{"model": "sound classifier", "input": "log_mel", "targets": ["first sound", "number of sounds"], "arch": "vit", "norm_position": "pre", "patch_size": [16, 8]}
Rows from block 2 of a small sound classifier, named by matrix and row number. Rows with one number belong to one neuron. Each number is 128 + 32 x the weight over its row's rms, rounded and kept within 0 to 255. All counts start at 0. Numbers have three digits each. After the name is the row's rms in percent of the matrix's.
After each neuron's rows are labels from the 100 clips, of 14848, where the neuron reaches its largest size: "strongest on" is what is common among them; "lies over" is the class under the peak. Only what is clearly more common there than usual is listed. The data: synthesised sound scenes: up to three everyday sounds over a background.
# gate: MLP gate (model.blocks.2.mlp.gate.weight, 848x320), inputs 0-63
# fc1: MLP up (model.blocks.2.mlp.fc1.weight, 848x320), inputs 0-63
# fc2: MLP down (model.blocks.2.mlp.fc2.weight, 320x848, transposed), outputs 0-63

gate.421 051:111123154079119133102132126134140117105162092041097119153154116074124134075126135087134081116136122143170166121136148105112112123133114146106107113133129140124132090099084150110148106028129172
fc1.421 050:138085121055112092132132106167166148135123114209148101120109110080126072099155151187115116122123109129098108126156105150094136154121130171107138126138121133147174159127117170176160142207159082
fc2.421 052:117129146108109114147175092149121123163167083179149080155138145147130187112132147121120156163118088081114153142111114191123058121100095113084119182165151132162149082119155139104134138136143146
strongest on: siren; first sound: siren
lies over: siren

gate.131 108:129182085112113115143140080186133184125148104171089113152088189205144144067120151108121209133119173070110117108157047164083093193062115185097125101108100125120115162135100161158167128179140117
fc1.131 116:088120130115049100126125097144156142105176120233115115180112126160193120115075133089162149194085132132119157126122127112169163182077156149160107028096111064097144093189173118141115141159167137
fc2.131 109:143128079092053097160143082127126114096164092113134118187138146153123090076092121088102101139165107133204150096101064106152074119143122129147152141170090112113145147160172117166149109178136110
strongest on: sawing; chatter; laughter
lies over: sawing

gate.185 125:144158076161113133133158106110165124187127142106107128154152112157082080074128163118082117157127046165041083128120115095133111089067104106138130197157123136125179105126136175128100109125131145
fc1.185 139:101191099121164137210111155143118138102111181086064179081061208150110172162090135130106166083119116126121119157095055136046135132114087184083141142114144169108141171144087170114154134138122172
fc2.185 132:079200156134136157120132135117095150161183137099083088119154151088101135099137137119128100090190083112113076177127076109090148115113107161168101077104151199093156140106142121125137133084116137
strongest on: thin (high-pass); snoring
lies over: snoring

gate.575 050:105157050113119145126117096107179138102068094178135138168096134152173122108102175214133215154114148035078140086158084170155094140119130159114115148183107124082179163144107173154129101147124105
fc1.575 054:081117143135128129140144132135105125142133160165150149148166163170079113089124131084102131104165075173171136128096168147090147174180132113088171098128187115115091074125129143129130156092137168
fc2.575 055:060168154051130108142120123051112185132102125165163146095114184199087123061139127147135108117158098120138177125143087165153129083093108076167141170098163078179170067160078109121191143070136103
strongest on: meowing; first sound: meowing; siren
lies over: meowing; siren

gate.578 047:156150124156151138137104171156137111107166125123076100119099148145097081193070092140153145222137176122109116108138111112142138152160100158189079100134166138144173156094091172165147135194123168
fc1.578 051:113126123097131069168158178157090078105138123111144107133176142152130104098096101134159112127140106133146088146109147128119142152123130200111131077164138108103107118120122131190127137162136171
fc2.578 054:118208126096063161136170170115109127185108146143114152156135088121047074023114125111180048176205075148107171146149157113109141076151106102125064097128221118091137121074095114128143111145149093
strongest on: laser zap; first sound: laser zap
lies over: laser zap

gate.400 074:098177204072127109126135157134111113119179120082114097141111114175090092155155110118088177105083177118158103128154165168090153215115124202126119148118112113141166131139092121080054142075140160
fc1.400 064:119052117090162094119110126127127134113130114099159161092163161096165108100107099122118134122154143114173122112088111164183139123156108151175117125118096135177085178126048150118147117177106073
fc2.400 067:058123133151125123146172105092125088148134194095138109147064156147106170056141142140122152149128102108100114162119094054121082078126143168188111146101172157218149107103071160116091102099161112
strongest on: crying baby
lies over: crying baby

gate.534 113:123158138132170093136137150126104100177173130137126086165142133145061115110132121131121115155164154152107095191119068143149069130066171179140134143158155143076107082155136159058145159145112073
fc1.534 107:099164154101166176098172140107095139160134153139138167119150092134108143165114141186138146133090089109135154106052151106133133175143095103209121139107151099129105149184168119082097108117088173
fc2.534 114:090128151106122134113126075204100137165100157120156105158128121187092066131176140178087112150104110127117175123128084155092141154137168133148112130170127109058137148174094090144125132088146126
strongest on: background: none; whistle; first sound: whistle
lies over: whistle

gate.76 114:163133110099151170136120136169128171159112150093127119091131177125083131161139165103103177082181132123119170160134090156099130146157105129120131130170118152150125146114130125139164116171141071
fc1.76 115:096110115079160163155127137105125075162152100097124100110134103093110145198133135186144183126138117133163122117102146122133092154114102143129125077099106133087147200052100103141157169070077133
fc2.76 113:145147136144147129104149126127100114115122138115110116158082162137090128146131105162094214172103132152149153125100084097177130106158129062133151142126143113138162112129142172096141094177171066
strongest on: background: none; meowing; siren; first sound: meowing
lies over: meowing; siren

gate.561 050:078088052096144192125110143122183155187141122163162113194131116085112132188131169162129154179029147108112153109145109176111160173118122146110185058115114117120102157101149118129114117157130133
fc1.561 055:082122139114122186136129090137055168141176123076122143130129151155180109109135121105111095052122142103183075159131138128084165156172144152148070132159136128128149171138097099177061171056114175
fc2.561 058:164141132058070129156137118144049177128115113083135123136114108158134095092190136146096115102192107144171169159132174176117092209142104127143112161152164166149122141149020120098098129107160091
strongest on: meowing; first sound: meowing
lies over: meowing

gate.494 046:125136118158126135134103143147103135116118147133083082063078055081158132099171113133128106096078189109106197130154137111114104146108136109121122173119096177110128123157128103103147113120107125
fc1.494 048:072196107129069127119145109186161135103123080124084134072160179129132066089118146126122090149150064080118165083127142067202118150054117141139129055201126146127166139097191134109127116070137152
fc2.494 050:077118174059092146162136072070090109159170081108139104149115151152139106134136099091083147161137159065165124096101085165106073133130144159145080076186145179121147136117104105153149163133105181
strongest on: coin spinning; hammering
lies over: coin spinning

gate.456 121:135088122077108099109144037114103141084078092098124134133062084103120114184112123148142150139103123125179176063159147119100096080144091077110166185089109142106155128133148132158161079189162034
fc1.456 129:146107150098117096124129102153113198103103145102134170130096114159106108138133118162143160108088159092148159102129118164102100111102084078104141119128105101133078107190079172156180030131201069
fc2.456 131:131160126174100144108097196098114084120180118137110152112189119137147172096163154073106070153160099140082091164114165103164195206140159153112093112156120144169120177121185111099088138174079160
strongest on: coin spinning; clipping; text has "clipped"
lies over: coin spinning

gate.460 061:119169107114097165141148130174175107114116133114132130137143176132149123084064149071151100150159148119112105135070099139144112130157118136116074102121069129149185176149092153151116082079126139
fc1.460 066:117133153111173088095150143092162089122194140095185084108145070130099159107108088086145127071085138126172096133142150163167153144138135152122110157094129116151129123107179145129157145121143134
fc2.460 066:099152108170088147193136151095111095100133087166134136102146109161137111064167117106112168143118095127094112108136089169123110144072092165122095177199157098138156160147145108122111141083143142
strongest on: laser zap; first sound: laser zap; stream
lies over: laser zap

gate.101 143:168123136173124085084151156151091116133200167099173134043102159118191156166209125069132132097117167057098096117135110151098072145155096106133108098190151156125017157158153140103129082163157082
fc1.101 144:143061169121116090102101123134130202052086148186124129148067133104163111073130143099159136125156146128114176146105162174112137092113169093122106082110101156100115086223133126165162090159164134
fc2.101 155:093156060124093090123100067097163073145117047115091106176156120137104158114093097168129131164107083118157129114163118108140148167111105120066143120060102045162219137068154136115077129117114154
strongest on: coin spinning; clock ticking
lies over: coin spinning

gate.208 127:096125165170124071156129135106151109112155102128183123090164111104157155096165122092150152143156160080112137157060140126199141143088194116178077100142120139155128100121145179055069147125118170
fc1.208 140:179074101118083160139161121186120141105078142156160155161089129146131067113150138087090126090191095121139196119160160147102121120167133118117114123149075114068105153133163115169177136110158088
fc2.208 140:103153133172115082148130176123125119149164095098120067055166113155154088152121122090134174149143149023133112140088140147186116130114160152115107092139089151185143132128126185091106167165077143
strongest on: thin (high-pass); knocking; first sound: knocking
lies over: knocking

gate.184 077:143127108112181142118114109143115097160063107140124152140077115145162085108107132191143141069155157109178163110197050161132065094134123086123140172095109088119136191089108158144120142080098087
fc1.184 072:144119170158130074130119129101080119160190178051107144059166113209126144166162170077103115149109152006122117115150102150122074124087119098169149147140102202170117107163168136128185104195121099
fc2.184 073:157124155127077164169131113113146085143106154160105189095134136121076098100141165117119097125102175177144179100167115158150139087095117137148116215113174156149141135101145156165137128112168125
strongest on: phone ringing; coin spinning
lies over: phone ringing; coin spinning

gate.582 057:082126085099119118153122121095066130124066095140128095173100162211095095162089133227123207086176130077119115120145101155162130101188141136123106120126121101169166172089142132115085119052145086
fc1.582 053:107114176099110092136119056164146137154202096099178072084142105098106149116131103094140114169114164069180150138159165160143124100123156187113141090125171165166131103105056141105142188133143113
fc2.582 060:080131059171071133131148076052079129143098137129162175128108128136122155130134123130112136159136149117104133112169151153081104096138137117144167122127083143109124111086115115067121115074150149
strongest on: coin spinning; first sound: coin spinning
lies over: coin spinning

gate.566 076:086021135076153125190138100091071061106173135093133164084122080091131167137224120123053111105122182134121172111168186140147121194182106134120121162153141161151125156082088101102120138059121098
fc1.566 060:089104160114076058107127127115148123144136140153062143132122141157168109095148128200111091093133147165137123133165136089162156148153082165082129186153146120143131160140132118141080115146125126
fc2.566 062:124063154114119106101173170159116132153112131117108147116162157194128149121067173168161103100155091161116168148140137144128125073169123135150062112110112112143124110113143140124157130125127118
strongest on: meowing; howling; crying baby
lies over: meowing; howling

gate.477 133:164138123144134144111143154143160159210138143134152097135140142170116099093157072079108074142148120168069140120095117100147091089078112108135099093121113073152087100159126171113111110138141158
fc1.477 143:134102099138067104077123082170130194120158116139124128140156078144124105152108143196128126111067133126161115097156206127161170170159117128076153047140068084166111125108142106153114068122157121
fc2.477 145:117061118169134167151161171145165137122084143144174104102069160084096120188140132129177147174151189127087152107131124190138133098162141128125113202122144132151105114139148122140126129145152080
strongest on: thin (high-pass); sawing; thunder
lies over: sawing; thunder

gate.427 059:157153078155131139108112130153129102110073106105113205155115125127145092059199102111078140179131173080138118128148090122156107080092144121096136193143185051067110142105154113087127093122139156
fc1.427 065:063088191160150103132117092131133131151120186063147165144123113130084126128151143113106124145096175083167173104081098142164125192069133134177113106110133109105103100186165127108152122094150104
fc2.427 064:075141200100091120146160127128099122116150158114131151101173118162106110131137113113132159167146148115156226144124195113141087125092113055146125131082144150150122145140152108132115156120128075
strongest on: howling; meowing; first sound: howling
lies over: howling; meowing

gate.723 106:165140141100122110146094163154185140154097161109088073149088136082101113087146162097113146088174241166120155195122143121187189142129152167110173131103118134101151136118123148103069150141117101
fc1.723 103:166078128145168124159112138104175103137099152124143114085125138096092156111095065087130078102173110188061095150142150129083105087116104109071131198132120201156097129138107126177160124117106148
fc2.723 104:079112176105201125180136078123121114162129108165185157111162194170152185140136103119114193166089087105101109145119080154056108140069101117131122170103141129160087080173059121097159171067094120
strongest on: sawing; first sound: sawing
lies over: sawing

gate.459 142:124105064104120124167116044176155127113064077092120114131103169146115095160084131157163167124142168142143207101159137201087135098191148119085136093163031071113127177064121129160126131119125093
fc1.459 141:104215137141132117092142128077122049162150101117107163138112109129112131140139103172133163125052119102126087099123098096151172155111118098175130139113188056131180095115145147097098125109131160
fc2.459 137:158147102151128062085127127140086085097137080130103150132115134095125077210158144208095141100142056113080067131132121155132179179133111127094128111142125109098056133144127168126088083180102075
strongest on: crying baby; first sound: crying baby
lies over: crying baby

gate.367 051:108143187167077113170143179139152140154142168154113165073111126176127126155133158136092136157052118114162135124126117049142102150041108114172143072136142121133097140157106171146117143161109111
fc1.367 053:068141134120070128106114131148092154092158096231125102075160205204169107091105109122130175151144141057136120093112115166181140078059133087151096083151122112115124151123130089155087129061132136
fc2.367 056:154134115165125114118150084137069145201128096108182139150143118080074190091116112124135157154175133131159114159145121158168037088118115098140092152161189154090134125102156171148200146201165083
strongest on: crying baby; background: none; first sound: crying baby
lies over: crying baby

gate.696 089:106160139108048102217123143160157158096095139155097107098074096166100092150067106168099128083082135171191164159128157085082130209098116207112147160082110105072149148129127139141118132141125168
fc1.696 069:129151046185086168136151114152081141123133171148110152139084202122218143119104122080096134167108131116124105105089060122105123164123129158191124096115165177061118158176121178119076113088129170
fc2.696 075:119077120129086089121168119114156176110072114149113075167096156168158089103102144158097082119137140122192147115196127152111102185093094161160151137108132125090127165130168070105119177133122144
strongest on: church bell
lies over: church bell

gate.133 107:080182125109114132163133167106151135117164139055108113122176158134070138123175175146106116160105186090122161155067035125175155091076152198180144165141117083136150128138070116072098175120098132
fc1.133 116:170103150140089092139096134175126149079080182120121119064061114131149126164110155119183155093126188138174169141123104123105063118081102139106155167115186142097123086168126150177179072153198096
fc2.133 119:110144142086184120153132166113109159122163133108146128119126151137083149201147146163146134096172147052160166129096111146171099169077174131188158151151152125129109124164076124115155171132146081
strongest on: sawing; first sound: sawing
lies over: sawing

gate.563 120:150137144134195122158129066090158095156158129076150126106113074078109144115149076117130130106158141153091142130125132137169131133075138102145129142170134123109098090094133202096066122124144148
fc1.563 110:122171133153195167107131134093139141162155191118110128118152149111135189188079124190111103134084047145072087174099093094087085130100105134127168130159141191167104089145051105112153130168121177
fc2.563 109:155172129097086157134093051189150165127087142163113179110092148119060135090114140135129109053108144206151147119127106095077103089124102093121103141110101090087149151114106119156143115080163142
strongest on: meowing; first sound: meowing
lies over: meowing

gate.334 094:112156120091105142119112115169182113144127082074159117110154155127129122123138152072146125076131180125160174107147066181069144176106164114125125154150087108108125155103175104106116128166102057
fc1.334 075:124136127183093077130136138126062159134123141090148103116118108116107140122161151162118142048135175019188123124162126120134100162134127075101141135112112227119083163133189140116086091071131092
fc2.334 072:077176189124163096111132130122125092094092112134041132143084117084137121122179141133141083114127187105110202141126065133118124054116158084147065172100121109130105102119150077100087166064099137
strongest on: phone ringing
lies over: phone ringing

gate.196 067:125126121168080147134151146141160199130150125153146110102162119119147163137135111112107160125106168096107131127145140105190132137074120113113122119148075188094102112146232154143070140163122112
fc1.196 065:092181150157113130184152103101115095108138119071200109122101137159202101080168092087110131125119139102133113129132129117130184128199178161163067186089117125143164109112091190131101139131146142
fc2.196 063:160114180103159088115134117141141078159050124160078131107096102103179100174143116144126131140231112148129164141159155085137101130176136106091090127169103103146148091221073141101148132146082091
strongest on: sawing; knocking
lies over: sawing

gate.643 124:088101085159100078191100085144150044135143068119201088068169137103158170178153080096108125145132130103107154131108136085110131110092138118121173050095065111157123143134122155045118125145093109
fc1.643 143:152128174135173173092132205139148171110121184085096109161094159127156061138141157142107167095178158040160134142046086129164121135160152164128132158164100150102140140181065143173129127080095161
fc2.643 134:116163092121163085182076079120134079124162074096152113060171169193114120145197095103153152082126171160100114128181108183110163120111149110126153088131161174137044114073154158063176154125138090
strongest on: church bell
lies over: church bell

gate.721 087:123066126145161108152123086105203124154145107149135117098159153127154145128168093136118122123143152089094131094123146163135083174131145078124116093147084091252053111103117107107156133114106173
fc1.721 072:112139156081133118116124087109088141137086128081158098161114125148104105074106119141158104151127175183139229093169160187187173139229145096133118201155149134097085128123163137133061115141141091
fc2.721 073:099145161116121094172160107144110112134143124088139119104119093140051085107114115166138074136119099159141128137136099115115066114155112176144144127144132170088123083138148104138126135126148101
strongest on: explosion; muffled (low-pass); footsteps
lies over: explosion

gate.543 114:148130108127134162133141129143078123129100175070085129138074126158108105170158145199108130135112133073159157128135126154132104214195105160098164199145140097103142168091104156137103116143136114
fc1.543 107:114107149095147175107087147116102141139080095117106133179147094091097083081163123153157069111114055153091182152117153136113139100094154103122121194178162076134174113116189099116102102066155161
fc2.543 103:134125106114075107126113159134113090137149060145133085134165101155105132131118086120151120187162103128116125111139152099086116124124109140101139128119076099143103155144143076087101160174071072
strongest on: background: none; howling
lies over: howling

gate.3 113:151180092195146133184114125146160069137105131141140118069077168127147120127109075075085082104171083156037111127140084098112133065093115128129110130138109133163171129096127175144122144151118151
fc1.3 103:147105134128127102098092082150109113108139107135139115144115126111155114099099134096128109103140165107112045076150174141152234149183176156151138061127108139133114146118160075167113146110085126
fc2.3 109:123113098137136170132128162133121103077107144173162109092089155140140160163090075112117170164089169059154124085127145103085142097131108123100121177141166111108117135097120098146112101140144185
strongest on: sawing; first sound: sawing
lies over: sawing

gate.199 117:081173114147137185150133122120187130165134131081135121146169173112127123106172122108073070119080154172095132135113075123155132161117099168163132169106114116135162164087108136090065174054091175
fc1.199 125:167077148104149059117097102135081129104109117169121118125105065106165141181049123165164148123162097110153116114145220116116134103108140085089165087084151170113110088143148152156172112199141116
fc2.199 124:113073162110188090161106102120080128135131117105120127132097134115082121121141150155104187132131135118134133138100071134111128171094139133163173141131114097102093110135071146061126135081115036
strongest on: sawing; first sound: sawing
lies over: sawing

gate.219 118:110132146155137132105136163189120152108055171114090145103093132129086102144178170134151213081103169093133205164138154161068145153142138119117116130129138115087090169120166158147100124172146127
fc1.219 115:123174103135148121176121135119150114114168154128062171063163150110096161162044132163115150193142122148077109127127073109153100147084147181139105127154140189119154096131097154100178154101099150
fc2.219 117:103168064159172193109121109154102222144103139172147146108112122131089115103121140166144095120101151128120165149103131142142122091142140130142107146162134098116082122078108146174176137154130151
strongest on: coin spinning; first sound: coin spinning
lies over: coin spinning

gate.250 047:116089170148184112084144155109120139175168054171146076167134145079124094096133098100147119108128125131115104139131092171128100067084141120104133062112118141121090145083150128110142167112137116
fc1.250 055:211091111119122175143131100177102135073102121029129122144149123115150127129190198115090140041124157066140206104087172104163115138138160068121134121165079179117104118101065167142137112149126156
fc2.250 053:139110083113180159161131112104109133154156105088094153080175109117115145090125136124137107163150145091106111117059088168124065109131139110115094134107136173212107139155106127139079109132079121
strongest on: meowing
lies over: meowing

gate.300 110:122075127164141087097122111191107159139129151118141154151166128153117093148095091135113079119098101092150154151069111130138106119120154147099126124165085103105090125167125172162122114186145147
fc1.300 110:162117093178136096185115089101045098131175119166130124086091091140114189233083113142108169142090142109149015114166141109134085155103103145099147126102199162152121093128106134126123121173124140
fc2.300 106:149057090113130146153105135096113095141111094111157156185157115122123117129131177107125146139147089131145114146182126158165141092111148164126124149143102108122176076035172120096139189160146085
strongest on: laser zap; muffled (low-pass)
lies over: laser zap

gate.177 055:153138140167131119041138185161103111123152123097085104202105104110148089128162093146082128114163190095160089122091128132163145163206153136137094177146128102115132134190086129094010112112143126
fc1.177 058:131079077195110107132150082129153137127100135147108150172103113128140098068145160081120149148076161165155054139129078120149144133071124186178118095127162122121168143135130138124154165095101174
fc2.177 060:159092116163132128133132083158078160161160118185182127195119127138162119095088092120153129172189087113100091145118144117159119110159091149138099093139205158126119138182164108138141107133157081
strongest on: siren; background: none; first sound: siren
lies over: siren

gate.260 066:170090102097170119114112091129084157119135117161081158111117104125140094129114157152136152135112103078124133104116152171110121197163084124148134141163085160112138182151081121117134115148116131
fc1.260 066:123088107205095132145152115199149119135070170083205073135061118110113088159137126118099118153174122096147140151136106116142159188174147144124126155123189118083121131124149171104076146112131080
fc2.260 071:145081152088128167163166136168125132132169099190126082085157141145123121108123129113137121160141147123102063103153113114152129114096079117119080139138097147176073136216096117127058096112130054
strongest on: phone ringing
lies over: phone ringing

gate.39 052:081114103148161129117149175123163122127058094075136136164105136119133069133163111126105154179179154101111118139138152164112133086153108132093092176133112082122104090104110131121087114122153167
fc1.39 055:137136132118152130139118130096083082123159148181088099210109091141091106147064089170092079123073027124082096107152085131157136136102105139187130147110134160110151197120145120175120143101129214
fc2.39 056:147162119150125153124177074126121129169123079127112121138102142082080128091156114131090113118164140070133151120118097148128085132152090122149127109105177090068197108132120107148131118092120154
strongest on: coin spinning
lies over: coin spinning

gate.586 046:181108123179209079099110140120149082151068152158135108100102153124139112156122092098131107172164178125065154138138059166093092110076101121138139167145149112150157162106067187136167143181125165
fc1.586 046:194118122182058091085125136104115152106163124128137138142114191119085089146167079198092130107106064076182098124118139143147152221171165068101136093196111149121126110197075174096073078126170148
fc2.586 048:136132126074135171141137126120104128140118097094151105137089077178094085083129148076106048142149111100100148099100095174206114126135131129137108154161163175137141150149114157164154115166130136
strongest on: coin spinning
lies over: coin spinning

gate.500 091:138158190131132111186118153136227148149126120153151143051124140091119118063181114083092100091189177206086154103126091143170123115000120110128107106146110070186116122091093138118136124126117117
fc1.500 074:142107152082090111172130165145133078128131123144145167117164119112105141136158084066133080061107192206163131117125148162087130131142128134102146165077066084198090142136096103126139118078109120
fc2.500 076:157174112154135109139169114099100156102184139096140155148095125154144110102098136118185061151171166142113164145125126151076093104199167145177093143179134175081182158134112153131168135154132129
strongest on: crying baby
lies over: crying baby

gate.224 052:123117152165135128116115117124105129205086157126184082099128075147116118130156123171111151155140089110117137094145155137255146106134137124132123169147189093169101096098165166187121164208140025
fc1.224 054:131190151138143105168112117139160109131139121174073175085152130105108105157142087084116157135113144162162156102125115139063098125117103130111109089132044071095108096148096133095157116062140133
fc2.224 056:133169149115110115159160133186186105146121171114135097079119103153090093092073144065144092142160183145105116120116123147145083081111118184158112156139143216072119098192194121171142131117107113
strongest on: background: none; howling
lies over: howling

gate.701 065:097082118068137164155118063159127137087065085094132166173122164126098115079134145192077156062143080151156173107118156158101142214175092136118122172156101132121167175133089094142124103107145129
fc1.701 072:155096159131196095078164122159135112137135159165140076172128134168109138105090134109143117094109152159109142153104088150063138145126146113166136104072123164118166087144074127133167147107123159
fc2.701 073:143152139086111134172142055127091126126111072139170112173141137130152119076169098094065141102125131083159180144116098145090090177062110132077159148117142137106088120115089126132103145091115145
strongest on: crying baby
lies over: crying baby

gate.88 125:131095140115082122070130085116076175122136184173104182128087074138133117138130164166116099167066081123129131144152118093138102097137101152117182164103209152120130141164166147178140112178135069
fc1.88 130:110120113150109139143128163128162077096115137179144126092133135071204131102182166109128144134149152146067123162161170154153162182123168140155118073143146172107159163042148087099102184120100142
fc2.88 131:153137155121108112092147067152115160118132098128158107154111140157133081172137150156122163159089179117188136088101076142128086134152110079176117145151143121116169149217105153141123108050165113
strongest on: meowing; clipping; text has "clipped"
lies over: meowing

gate.530 106:135145183110073085146037075135123130153173076171072097150166133152085136156061126139135084119113168172146100119161153089117197114113144138112179089098110080179097095154101146106101135111128117
fc1.530 117:100208091148093148144090131144125099099108095128144135161131142176110073123136122171114146129126131152138124102154170105136218147106199144122146103168146084055144119105126164086115109149173078
fc2.530 115:146140133128140148055136184110132093147135112156133112081164132170182156138137104173133148083117129064153105178176178103150090170091104154130124134139147109165158087063082115159202164124099179
strongest on: explosion; background: none; first sound: explosion
lies over: explosion

gate.450 125:126147171080125184064113190141094197122167134149121086212138130193112123149112121149120104067111068103156154123091145122142147139125110124069132145154153131137119115171065112165156071102179142
fc1.450 134:172191144147091121100194134162121167146185137165174141139104124159096126160137089142131090157121103115131107133090105089148071115063066115136088110147147083130109100198086148145157069108184139
fc2.450 138:094098108150166100210131107116112103113090151126079179086110125109105113096087102094121113117151080173074094131172146140077206059186138156088138089092081137118088171096173141159121137209086097
strongest on: siren; background: none; first sound: siren
lies over: siren

gate.193 058:159210148180098165122143136157167113127191112169113165126132164164158135112115139141084205103119132073138040136107153122192134187074108097121094080129160120106112127105184138145084147146143181
fc1.193 056:062123075165091141186117118115160094144129096127179127132114100136148139129144117085118159180092090133117150141133128094126114080130156120153131132098091069137141097047149185112093105111120080
fc2.193 056:115074122094094116152115111109064197099093120125132132134139142162080114152108165121130116136168106134169122089128113164117042099136134109134094147133090165157155078151091136120184115119152053
strongest on: sawing
lies over: sawing

gate.645 054:160123183092181126180151085126069125158144124114068177183145172103122114094073133092103109124121127169105158088130129146093137155170095107146151190133180182090092130142139127111127116096119122
fc1.645 056:094079134120140094114121163192125124082053130063120123128132122106142117109177094113091100084125073163104175144094142106095141130116136142094135056074078115042129128140171146087137128088121187
fc2.645 061:087137084101077162129161091123099147149159114074148094145118136218073154126136117180145093151148075121125159152128109174092039108102105142138124244190161155169162147117070152138168118094143152
strongest on: howling
lies over: howling

gate.438 120:104122102140131062163141105134111123129194140095130138094172105135103142132144141133101084126055151149084142132105153108140145190107122175122220123082145164116099146152182132058100150211108129
fc1.438 110:104211067132122197112152134125174107165139130087092105155093184165139105095119125128112150170163093153128060141116036105144102153123105146163076135178176076144165094099090067114111110078127146
fc2.438 107:142206100170073091083127102198140135152132121106148112119164111190116092092183123119114083081172189128110160148132086125118148206118141117134114092120175131066098110142168168068090147120157149
strongest on: church bell
lies over: church bell